From a checkpoint of a small masked spectrogram model: 0.867M parameters, depths [2, 2, 7, 2].
Rows from block 6, named by matrix and row number. Rows with one number belong to one channel. Each number is 500 + 40 x the weight over its row's rms, rounded and kept within 0 to 999. All counts start at 0. Numbers have three digits each. After the name is the row's rms in percent of the matrix's.
# sq0: squeeze pointwise conv (model.blocks.6.sq.0.weight, 52x208x1x1), inputs 70-139
# e10: expand pointwise conv (model.blocks.6.e1.0.weight, 104x52x1x1, transposed), outputs 52-103
# e30: expand 3x3 conv (model.blocks.6.e3.0.weight, 104x52x3x3, transposed), outputs 8-15, a 3x3 kernel for each
sq0.0 107:528494530528503486492486490518406484494513447493542440517464509451516520492493494489512499541526507516387473436466543563454455473531526476542597489452614523482515563546513477460459466594451516498546474500486502
e10.0 092:502431503493547467463496519539502556479420498512507562495421470524534508491533528446439530503473492454561534558427509536475503531457468541512502468530525468
e30.0 103:430557532481533477447553495485518508460440480516486467505494512464450502565480507469481518510499493500514496476515543508495520439376401504508531485524556513585543409548483565490438479535535506536527506478509511450398
sq0.1 107:450531456522516522514467544528550482498486547471438517472528498501522494426466496515472489472500475511585498453531515497511500519527542600507442435511370491546429522486497581498547488472451555492417519438518491
e10.1 080:511532462466473535494528501483510440557538428448438484491482524477393425522494473511486516510558408569455452449563489490465514543494447460489504533500446561
e30.1 108:584579477512560556551530451469508401527446359493471475556519485462445453448496492445499487517546513480494464539492538528543452518510491475438426526506452511455492462460415408534438439476461455489444519482543518454523
sq0.2 099:564500452523497475528484534508480494444531476426469505507511510529459551514453506458512492470490473437513363423467468516438538559437529459523476518520521459572527461514508508548556490572370485455421546503517532
e10.2 081:495471441412419494462469533524507450490470572510581397530476505462453571565485545494508468433473523485499526489515493526487446524552471537453496502527523509
e30.2 104:453520533456523522548608512510489595552492516558557496521545478536481414547499499462516458446505521415507561506449431502457471503486482518501527500486489519452465484503514469531556512492433507401422472466386462497488
sq0.3 112:508526517533504465505524507475501538520530476511524511458517465518470512504543474405535462544488488528467447500510476560496504413480484570504549492484518523451538456574568454420546500423463492499390517499472501
e10.3 072:593520507461485448596569526504496517501511521519487515438448478500562573526471443519514481533501516508499557569551597498557463543524518510475482521472606472
e30.3 117:511505458406456512449423526531460506468481462489462508504462531517515544457494535501494512472512528483470461483442465463521526557513473511491478389421494476434465554538463558536495502492477567475489474470558520474530
sq0.4 089:499516490506411425494485489504545458539454562450489561494483494498520446540455525479456461501469617549467460452455495480440474458439482513512397481597406435487409463547487492505506525494503513494427533450455453
e10.4 104:540525588542515458491465500499503512511512522536524536547465507493534519480630511509436460460499394505543508460538522465453537522491489471515528455516506550
e30.4 089:470474500458465456542519529534583528498538578516532504562507523635503481548513450502538501487517543449559536506471453443494480454477515523517460529528519458437466463516484362428416554526497547512494608511509551524485
sq0.5 084:495512433516462533550461521507485556475464649540479546555484467505587608506522517563447503478506538539506470544455531482430486505466544533487460492513496520480474493504481487524502443514516565456511508477510502
e10.5 125:506511476481532552507472471469504559546434473542436543554509480481522490428521497525445444528540468467536489484482579461398472492432479460471507448443531542
e30.5 075:526510524481494508564519580558490481516498555538550532528506511506487512489484517442439490490511510446534504461479580498510597487492555519525485520518511603494494477468497480473517492505519462511461477451445532476443
sq0.6 115:509523542511485508576508518550556459567478466533492471483481498490522440472505475538501467551510485479518523533496450492462531554459445546523467457512551493418447502547542456516436495522451353619541461432532500
e10.6 082:507509488442566509448564487476538518495428458481510489516492532518513517458410582501495515529511606546498480495459559455508518595464544427507473480481491472
e30.6 121:530511493482512578442502513496469428531468488505470539501532501467448507463485530513472500557453462569372495521500502487488547519484562456479489476493542506483465478520558454465465515558549476523453542523504532546538
sq0.7 108:571567495597480459501526515522514540490485478511500438450497571498499489559506497429525503469433482531550471505449536490485475506446464518493453473478499526542490515558454479512499548465506468537482513464455477
e10.7 107:513465498515509493491478510568539455507577492521488424489510504457466415496582529493535468507533607548493425453521490476537528553524464526602452494476556517
e30.7 095:469464558405426579554488560503475422530479478466492544419483470390507575429504553497437478501490486463440550530512550547554440482527408488521522441496573476452487486470456538523479484423412393443510375478544465470558
sq0.8 123:485504508510506496524518512504481504518502537495484511460463532528497536492489494485484487476517517506425508358442381409475477511487484480360565482631502501462493472493474495554458521533517478481558470611541496
e10.8 071:488509466555429528500499544478596495552444449554485505583438457493504494561494497525517503587475481537464539440535541543524557461530515485520554528513500458
e30.8 113:499509487419460468551591589507446512482497528540503449543544517496515531539517512514516502470463500517557629499504385524500467440456457475533541443486452540559515479542494490477451534532472516503516497472537452453476
sq0.9 116:531477478480512493461510512495528460487535525482486538475504504496491465499481548472466526483462495496443609446451486487460382554466556421549510557504451625496555463510492468322456474460465542526495454517438476
e10.9 083:532526469576418449456471508480459452453451532474552396552526439433442484524534358524485504513524429440517530476556507529558496393494538563520482511514446538
e30.9 118:527442533500473536581542556480499458491501458429404404437475507507522427492482452497500493485503518492643477483546555484509613491498558478462517506521529496499560530513496531483543380441531511557537558530405520530551
sq0.10 106:515472544546498587512508486500482469486500492489536510492477479484546508493529494568502505458452549480475523473545566420534537533458543535572500493439519453436437560459430485543471513418501511562464390477397507
e10.10 085:441462502553443483566546472540462499551444589477485550522522414521489530499547547516431518488470463510465544536468500498524509413468542451418554508534464544
e30.10 112:501506548485414506536468624486525465495561596481547574484476567535496481512486483493484492559507508503446553503494491472490595453496552478637451473543445524584503508497435542526571479485500500508477571506374498516447
sq0.11 095:542469529491438522516454514472503472462494492472549512450517484445488508526460534539477565505396494466497497539556466478381469508430488457493503453595499465435540556470541561413442516435468487470458542542467517
e10.11 090:524519532499583459524506508466531531522584494562535497468450457481550550498589510511561526499490576562418530498423495494496473505459451614506514485495544486
e30.11 100:457433495561552582535481602486472517454546546388515531506512499543520436504430424507532490489535484546539536515481470493438518436540501548546496510512464549514512503543551535496588511528597532528471446490486503533530
sq0.12 116:454464520520532520454507474511495496468520451467503515488463497470467464489500494437482453535460469501448420521476528514474537517395508505492514572495621443528449378527492434484501467522514473507520483484533521
e10.12 094:458420481565460530517512492506472499518430532434493504472449517491480525489479517528531533507476362462527518570546487524524491500492504441408394489507490446
e30.12 108:529501481588533432468484482447449546520529547561522500461503503513541573448455462468521482427533495424526537471490441479503488477439453526509496481472423516522486474461517523489472454466484487428451445446376455541568
sq0.13 107:525504495498512483533505470534486451530470464457493503476540493463503508499509467497537484495436528466536562473478476523436535379507545422471499567519573516502441431456544466639542490582588560520547554450513479
e10.13 082:506526564522519531539495492533562477489409557445507497465527480540567490490423642521377514509501505482455511587560508474498500434485500525477488533469447513
e30.13 120:493521471506485405534523435534539497437503463457504494615480536498455467446452474484505512499488518529428501496510529516535565472537523537518443472493426472517456445437432530454409454460445427421524517506519550498483
sq0.14 084:489429527372396527579492609411463441500568509497575537454467499462469533515478560482404447540444482503504516532502537520447501516479540511483528480431451512458486541538484497525523520477556508540497486476485466
e10.14 128:456519517474521442478571513406519496526514575551540476491453463465527501537476484537477494473490504481491507581458542518475449469494486522456542513492554501
e30.14 080:578514482561453500537479528491503492517479513544447495507475503537511469462435426509515439486507502489508464466476522467403449481378482546536477493493472510487524482530526463475548432505507455507450510535470453571545
sq0.15 108:474526506504489464491515468518489514466491537461536517536473507480519543495510471479502475516577532538451503451524498539486503407563541555489473484439464528559457469499592440533535500465553539552615456489551453
e10.15 082:446507562513486453420451475553491486558505538506540524506484546494518544525535525442332538562481443445467507474477487550528479492447496492569477446485470520
e30.15 111:521494563542476504473480472456518457475516510546435473544517516436509465508510497478465434496558531479552434486489532462440535497451484514506551517522546457561540460513499533533485517488467443421481535472439531499559
sq0.16 078:526489514545534463487561503488466501513513411496491368486509501478486449417477392476543516488511465483469555465502490490461530543468560468499558480461636506556519499478500505482485546475535498465513482548455521
e10.16 136:518505463493478480517526534518471499490510499498484508517489529531509526521477486482516569505367535514507497482512477525528562554561522526490473515541500394
e30.16 073:498539505488491461480502447535503507506528455497484457416508561418510536516497503476483521488480515508520459398513539433478529515449456497509485485514468504571563527488492537561490507492523497497450517515480478510546
sq0.17 094:535490486513533477474534524498481475448479484476517489465485498525474438484487468504497504496459512480398413508528503562526422462521559495479623493462504520511484506565490463516552525467534587414497546520493531
e10.17 096:512474459496360430387540527568519443455472547556509391483490527469490562529503389501466493486478497522384486460516486481514540482513507512543442502549509509
e30.17 099:528505532564557515525583488472489523465430412471505472476563494569579386601563466442467504493451470386542441500524544550498503565512478541532509485501499527503506526462440471526431510480498511484444491532534524492500
sq0.18 089:484567494510471517483490513486534432531496485466464456437495567484495493476552486549510539514549542555461490473565527485453471545455578521553383458488484481486452482491546500495507432538563530529479526561404505
e10.18 090:559420574553555477510485487524548426459532539403538471474520485500488418495460468523462502459486446570518448466499569520457537526544473458449504518513490508
e30.18 093:494519479495553410442538487455517529473547453499554506521542495478502504524500463485525510577466533523515528547538550474474491581570593488441434509523488479441513517492515367511456553546465465483403470513434467516480
sq0.19 119:458501536557506479503461490554500525455498497502486481482500537513519511473497514453513511472477500476499483577556525521476457478498568489568516445534478581487420459543534549356499445471566574515518514498455429
e10.19 086:527513594427521451501449481541529492610546523494441537447493498518496486442520483463535490514548539549395481507471431490424509511480444391448514481519484508
e30.19 110:483501494462531475475489481533586450455514447464550544485494465509529567491506516446471457405477459312477489428479581502519472416487471529492481503480490525506426507445523550489513519519508483448502504489562467437476
sq0.20 084:555544509505511555456483542446527572515499569578515548472546471470552552577588513451559521476491514585539435493420487523476534515514515559521427471486490481441491476517482492510489474507504508578513497500509516
e10.20 131:438474458564536515542534459536476544516464442511441472482537461457552441436534486517466463549517530495477508503537573415512485502442549560502458464444483515
e30.20 082:505472479509515541545458551557546392524550505536571486512457488436478541415516555447406485496469445494424520415389482510502451500499455549590534524540568560520482525521498602516498498448478387468443425468475558478427
sq0.21 090:511461559481525447483522501494477460451467501428511543458436499544484480495464506442525430569493544470507491565535459469441538547421466567483538462522510505428459520452478466488463467436524540535584600525518523
e10.21 099:577534486605477417453502489489507516474469534425501476522478551517554568502503464522573491470471467481488547512400490536446464580523479429456488466487584486
e30.21 093:456478519481444478422437451451449513517496544525501494516518466530498417554515439464570497522512496484491388466445467468470574549476607500449501458449489496539576496504521473484542492507515506439510504461327499540451
sq0.22 102:421474431515503502496512546488516515583533498496425524473493504540483522543463500509463484534536489474474417541437539548486515514464594528482520481435538473469473476516439494485507464433498550575507472464512510
e10.22 099:483501474462444465452472496476554487378321529483480466557567515511537485539402532531498483480529563472593482531566513475520496517499496532519512530480467506
e30.22 102:539463484599508517557488443481511500519488480534546492474498499457493592438498551463485533493434486409494455472479483450443421508507519404417481504506507502516498491487493524506533513491470458459522453451509519492521
sq0.23 126:512495509490507505504509491526544473440514524475481532499493503503497509494514514505493477500490506500478508476540498559505569479427563514480446558522500306481528515510614488355475461338613452551448425531466487
e10.23 077:440487454557554524553440464536488513463414593499442524492496509495444465497520477508481519497520423548448485524521474477387527468464493501501535500467379513
e30.23 121:489481444463434467541547537484509488496529508530579520423503483535548532486523505500576495472512512489490537476465481517497624516489528504478504517522494440448478509483470507520509581511517537522535472516459455518482
sq0.24 138:483498520489486485475488509493522494494517506500486487492510495512515495465510510503499489508485506501453466483485480555478519506537521454353531553527456527452469521478508516424222519462476497512550529418441512
e10.24 060:360508515458519511550427489484510523491566515569476423556555581445503484496493528509513495537515546524513496536471509476544468570463541501496466519519570511
e30.24 129:530479508523491534515442512494480358537515425517554496524476489499474512511506476518493503470479522463482528480545568477514469489516471484507491510523479468452481471521524493494455543526519498492524480510523485533560
sq0.25 087:483465491475506515512509559411512555515602460441518505484481503491467474518490519482466502463527505525543467537496484464567440468544455491451488487568586476334538433468533603509494449514518523467522538519522537
e10.25 115:473490460497540473518533499438510494506433504478535491545515292533545545584463465526502517485513531498526542504520487537491466407476524472410532542499543504
e30.25 104:501489427546440531530544507522480495535489523477510504516506498553492458540493472547558566424429524547504507418492542470483593503495535498455463457449450516489500513505452556505528501541487509564519479510450457502437
sq0.26 078:478489471490478452535512540502522456445512475427470412530476535552453465452453431508464448506445438472480536514515496560524450482467516470473531516601510487537473598529531493481511549489538554428484479461559492
e10.26 133:508493518470512489444493548496515444530504494509510505514468493509444552516518486474487541488472451525474502440453439541465488441536452369537538479596542444
e30.26 074:455503502509547486500523508464538517488508463451497514458534474472520420518489487482547548526501556561523510415498556446509550510494498572535509492471482523537520433482500448539498505521538505510497462496498441459470
sq0.27 108:541497473535484507453491497508461504532498477540513459496405540456481446517519465500514523520532487478437428359508581443538454526441471536474616468452524555421418550522587515517484492441567419471500440568540454
e10.27 078:498472439546475495473492484541474543579528556463514472515512490468546420508524469434458482511444502439586488515517507431460494554502509555542506525499504472
e30.27 115:451521523407478465404413468471559329514496486520514440476486501429501567458482530498443424504502522466394468526508467543521489528504486444567510509538581506606577493523508564502504515515505436482499432518505486567530
sq0.28 085:482519476536486478471499460542487509437471589508490528568436441508540495518502495529438431571498509579489527519540531529495478476468431487495521564535483518499504523510515492398505442446491501546431520539476479
e10.28 107:504525481521485535470495449486500576499443451553464562520491495516485509434504480510478456520501490486440485504472541473401456522461481449461495399500505524
e30.28 079:464434471419527556491505517545448480491478565417468546503508511653534574545489535474460510479495493430460467525537545515536576493508564521457464503476480548468498482509551446534541489525565533520502601504483571500460
sq0.29 094:452537498534565535445538505489553512504445490495525457522554482514483491534525428456553536517510504517510493427552473528525461488544467583483471545473570521570447496531458541520489572527465445446504556580517573
e10.29 102:470525526540501512509493509585528474526578424463449422465479462527454479455485475467574482560519486544507439485569491499540534473509545535500448519490532480
e30.29 087:467480423380484417526552521508600432489505442482538513517415459528482471450467481531552531554524500512492521467437442534494444550498407489486485495483520505451459574557479490546447528491481476519496453495473537470418
sq0.30 120:541483528502507520506522531474510448534482515484461482416484521481488510498484534544505559460532525489503554467425627541473470440434478482494430468521593482534529504535503564457495535491522537440501507571479577
e10.30 086:511464546554574528465499474536486473427503512556481450496516465451611462535563489521527471453473499567536455506519501540521544395446499577421569516469519501
e30.30 127:533489486509547588536483521556459487470555432464542460447467478460477499529546555558534514498487459544629513487594570501420521510561513452492475526522506475440485494484489523523443466525542536558507487520499424503468
sq0.31 073:515454548460510473541510522457533492511559405469491396504505533478449433446507409466498501534454425456502488495521500530480507456520525496522527462526483500467485477498483471509529508451443519519446476469484530
e10.31 136:470451526477540480504531571444505462507509505516545497464500503486453461515511482475474566513413505541469456484520477582511531461537523464460473562537496376
e30.31 068:505529487505513444475512477477544532467527483465492503438537521545555466499488478482482553488401461504449460441533535402499492491475443515448442480453429482476490479457482433496480538501501526520463528546550525524547
sq0.32 103:541471483558545488480479444534488557503513474495462473527509457505545498569491542481560483500476489470490539509550485534485478491468474512510573446479601526498499513595484428487523451488432487559551466552495549
e10.32 089:495541392525417465424549464453592557446503459459441458504454523505486528520474503474531506546494479517488569534544522486509456576492474501498432494505481507
e30.32 111:499475506397466433510531509474527504513441442467481503510512515522534442468494493507499493434503456477505484526526488552495546466448435445475487511526542527501469508529500665557517518531477511488481532517505493520475
sq0.33 084:450444448458413476499458510457524495467537517481476508552486519535470528506499509550433467456515467469471570532508514501395581560523534572492441556452510549541461581541449510559486530466474478457461455507440444
e10.33 092:534533544480502456447489525504594476527515483510534472491469511527440505589447557513525516371487477509515536531515522494499457436564460438473570500550493524
e30.33 094:455521476473498458482469500450453490503414429570438528479524518477443452445446524493467455525426470496495466421482538517473504462446469544463468541480474551496550422563527431495471441500472549500497520496478528515525
sq0.34 118:514503529514459444497490491513517478469528510466521496476487476498469474521518512482469476436525498513463470532472566506490556477518422509428445499490439554517438530493535547522508440517492412439579528554638519
e10.34 087:527513483626553511555521488523503494481554409395452545526503530461460513504578406458477480546531511537522462502525487517508458587526462511532500502529558502
e30.34 122:486465473486489471445457515549526444594487428588515477419499513542522479539587546511580528532579524462632478517503417498481434538455496485379528520454520573494487436502480375468450442487506481485520459499534463469430
sq0.35 097:472351450435411437495456439425501460505568484453480497500509497567475506540378555467471504468505480447560478498554515448479490456528439472502530496477419525517448481515485544461476500505466454534478537537469473
e10.35 124:455537501455488463436501491428575449513531473443492422547512445531449510570492548468569456406496515509507537531542484524477487472543483527482589567531502521
e30.35 082:488489516491440458486512519459477512466494497474572532440512516545509495500471462462437468395435431428499465545517459451446446531466508492403506471428495518525536465494500485493499410449495539482439570522520536534532
sq0.36 089:496513483584501457462533522527517478494447532489509472514507487563497548501481502469515452452517511483451504519474513491501509620476451506451483500443534474583418536492488515459464499603475508411584486496476495
e10.36 101:460551509487526535435373523544526494494468491394486541536502517547494539474543527488545510523488459513543526403508493483517545498497496475490507483513553502
e30.36 088:454484540461521486520585449476502530583511522536544506457456483425476503490500535535540555494488543507547481509512522526533561551493506422518534469509528456527506498526513497554536529516525428475538393429398474448467
sq0.37 093:517457513481452459505454518397549452505561496488541497502582469524454514497484519395481492481480502459510469499497462565425443510421535546536365469502465511474445450519465448462492511527485546519516453507479590
e10.37 105:477514522462487448513555498456549496504552505537514425493549493524491506536521509469503479465505441464433513509574499511538464516514535492492542533529431490
e30.37 090:513515538445458457563553516507531595433494509526540523520512486558485311504471398526535523479470492432503492467448501454502621454491587503500500459465425449421474488479486488525547471479472491460412486480358412494415
sq0.38 111:526487468478474538513465459486502492530488482474458507518469500504512479503472502442477522513487532476498503429568505502484465410486575482534526466449479496468588607531532574510536473440552510488495553428493451
e10.38 081:518424516476576585485460528518480520441447516497500523518489504541513563539420490550556494491476515551565520488557449500544523362534525519477482543523535497
e30.38 113:482575457528517551444479580536533493480451452508469547504516481527544511497566517522568493486469463554437493550465495461452352512525489469464461500504507507489560428471480378450392480539494490475442488490455513493499
sq0.39 092:580521444516490468585508487544497515511441508471462469547487533555489550525467500500519548509480455481523528475511508461523444480472487497546479492514542504473429459494597555507494528422565525505423456537467456
e10.39 098:434493540445505511490397476522558493446506555509462465567536420521501521501482583473489489482501516554569537470495530506462503467504453518456553499517498492
e30.39 094:490435514481378459522512467479471457475505524421492505532527518428480515518474481512505534472481541507553530434495484506483534467514451497478492503532521490463478484468458476515506475480493475519489495532443456510483
sq0.40 081:497479506535541477476586467506480489521508430450463408506475587525453427447465449529524530535529445472467488540511530484504527503469475478490514508469554461537470505510456490534502511482466430411479474464504481
e10.40 147:482506510475508484492478576472477464510476464466494510493486480522498499515477512458514568491387488505505483465487483511516571490547495472491507509568500439
e30.40 068:479564497502525458489527456458519537521581502510523491440546547485525525504457476469487553499449541535502510449483471426471481495468456506516497498558498500596534441453467496577502506517521506489503482538523493504541
sq0.41 083:501502508490469445491542468492493421495507471438493432492491514465475492483471471543457482501586519494423426558477469481515527497484427481519566574458432541580531471526510517562467501536495521414570557509495503
e10.41 106:534482481518484536503476576533490447489502511495541523468509539477499470467540523525483534450399478481492502473478469546491535497551514464462489482572487489
e30.41 083:596553522515512458542523446452446564520519479534537493481522484557503435569504467512539516496460518512511573471534533490532577564521543470467518478498484488513498466450509472566486533518500542514454537549499478498486
sq0.42 101:485514529551561496580498497444533475534471520510462475455494486529555468508434584566478560492442496521532530503574428487484541502534492526493517463479397554454493524542561423501517497522549509437510454452502499
e10.42 097:469541513505481502460449513542594465568528394439435554564477466471471486477518413479490446587472517576503465412510497493487501564510514507553468480477551563
e30.42 105:566513536393508448503519507500587480501523461481520507439522528452501509441491452495494498510475501521428460459477490433517548477495486438467433477508423519509538506439459327469448457455499443569487468509490515498491
sq0.43 101:522546558471472428525538474511465501514464466474538521574464523419481463503546446424520454523511545492451479512543533475478473507445487535532568523555552555484461447451406528478525496466423567488425468547484518
e10.43 101:419378582486487440563511508506433503502501534540538541460483487521539514464451473494389509511475485468531525521498545511473513520498574477497521474469533486
e30.43 100:472478480525399326541541503505537498392481533480492507516472479485520470522499497473546525476451434504516472507490475483458472548512458572522475507464473485468491532480446508452472535468464466458476473492480466498545
sq0.44 094:481499494472522506512474527500532500544489482494475489460503508481441500501481510496494491500539479452465417498481503514385543521432539526525531430477498572616490452525522424514475512522475430550468552538602467
e10.44 087:532523521469477404443514508448479507485528446410568378476450537562505514505497547464504512467528491487511495508497493516544500521556460500418496498483426480
e30.44 101:493529443462513484467558504413488524476534455504469443527530508529478455513482536484514472486500523447569435527445443451454463477433472517499529540504498549545561457541527413541515449572517511452405500504419436542520
sq0.45 098:495524529501469496466542537416533473540470462487556485473525515448470453438513479526477460527504540502458447488414535505436513502463493532398468569483382502516525511460522513506482518442487472463507518501520535
e10.45 084:421486585507536469545536546567496456467529507473499466461566520489495493525508537474417522564526483465466455428530509505512518421524550485462533502526455509
e30.45 099:421466467512503491479462463458468487570523488491528487512548488565548407494525490472492487473459487459525488542536515515520507554524512488478515534540569405499405426479430441487450526526518469496520484498508514429434
sq0.46 099:523532556533523498549530499523454542508455534500478472442476522498491505518523432424537503512441477526453566449477464474548557530608504545528659460505488591467567482443455545522520522505572504519506487510422438
e10.46 087:571508468546529434505517488599480535520524553476508482522458523443511508478534469558517506549480472489547448466432522455517543505516450492493502462505524431
e30.46 100:504482490470451448481431417518526444494490460544516471554489478417464553471420531502495548523489542499392447433458488501462499516459442486519527448499517454520541492443464436385450531482529445497502531525487517472421
sq0.47 093:474470513533521491459505503418520532520556446486543524531569463497515487478490498488518504432488513469496494523500512476492447519463473471494541458522517485653513443507628532470482426534575525463495479478505346
e10.47 097:372522515512502437475552515469457459466518491479485498483548423550532464467475515436442530522466540462504526510580491545580528483524598458438500556522408515
e30.47 102:535495478502493520490532546539497514478491517491506505519486522558493425535515502469502534324459508477518503481514536510529566487521480510496503469504482506480473551480504622576481403406461504514535469524527496500517
sq0.48 090:496537422465521522499452537524470533463507519552453484526500461476550475481585424489498482437553480585465543474511459440523469464436495488507502506503485502429518501464515506494472540500534477494525498528511481
e10.48 088:577454420533522495545534450526489534510543428501502509481456530457472494520545521532548446529537480530498450515499537447498484476474493479417489489452489548
e30.48 093:475516504460533481579509516473491417421486518486516507422510487431521539401434503515521504542500489570368463532452485493490549489493512475492493465462506497424474533523573437498509505497544435518555497510484566519482
sq0.49 084:463480512519474456491443491472545442471483542467536708484503405537519545629476573503479460557437611505539492461530475495505492485493512474522521497420532539510502499488521515516512453509501440511501563547543492
e10.49 134:529582514510444462428532466460511535567518488430474474533454496534568550472558532661495439459524448441492545517505512463466497516495505507464514508484466521
e30.49 077:494540515415518540440487516484490493535489531417448490577602484630517415520500481509507490487535462529502426499427490463416572526439592479466452482480470523496533503543530522540505451577508483451411511395368541516478
sq0.50 107:454482515505503479470477461481461477374455495490517512469473506512530511465464509509475496470473529516549529500570502438544452501556403392485427463502451542485550449398564527542450506487504536511542500482465441
e10.50 103:492436442553403549517498495501496526469539518410434507436475436473535494457565483546520465490467476517431486492457443488464496443442470503416431448483471513
e30.50 102:552433524430407491527448579474561519475520566464525524473499479492517501474501487483509510447500437546487559490516489514559594454531523532524449493471497483472508532438490558454593532468546470525501505528485528542420
sq0.51 087:533465468510490494431439431500549487518500548460551532599527473522541510502424517527519492463568485448503465556472547527469550447517495543475499553508450503515557568463441537500536470447447506496441489493514565
e10.51 104:494558484410497475375494531462422476510497500458508482548587491607474533472508506519521511466461483435503571518524479482502491441491563495465559482525368510
e30.51 084:470442416553456458490451447515377481550489481524476451493540481546495350552506521469496527459408429478514485508502505570542587504455469457421477526502534534535507439477429575531476490542532497510466448510549526484513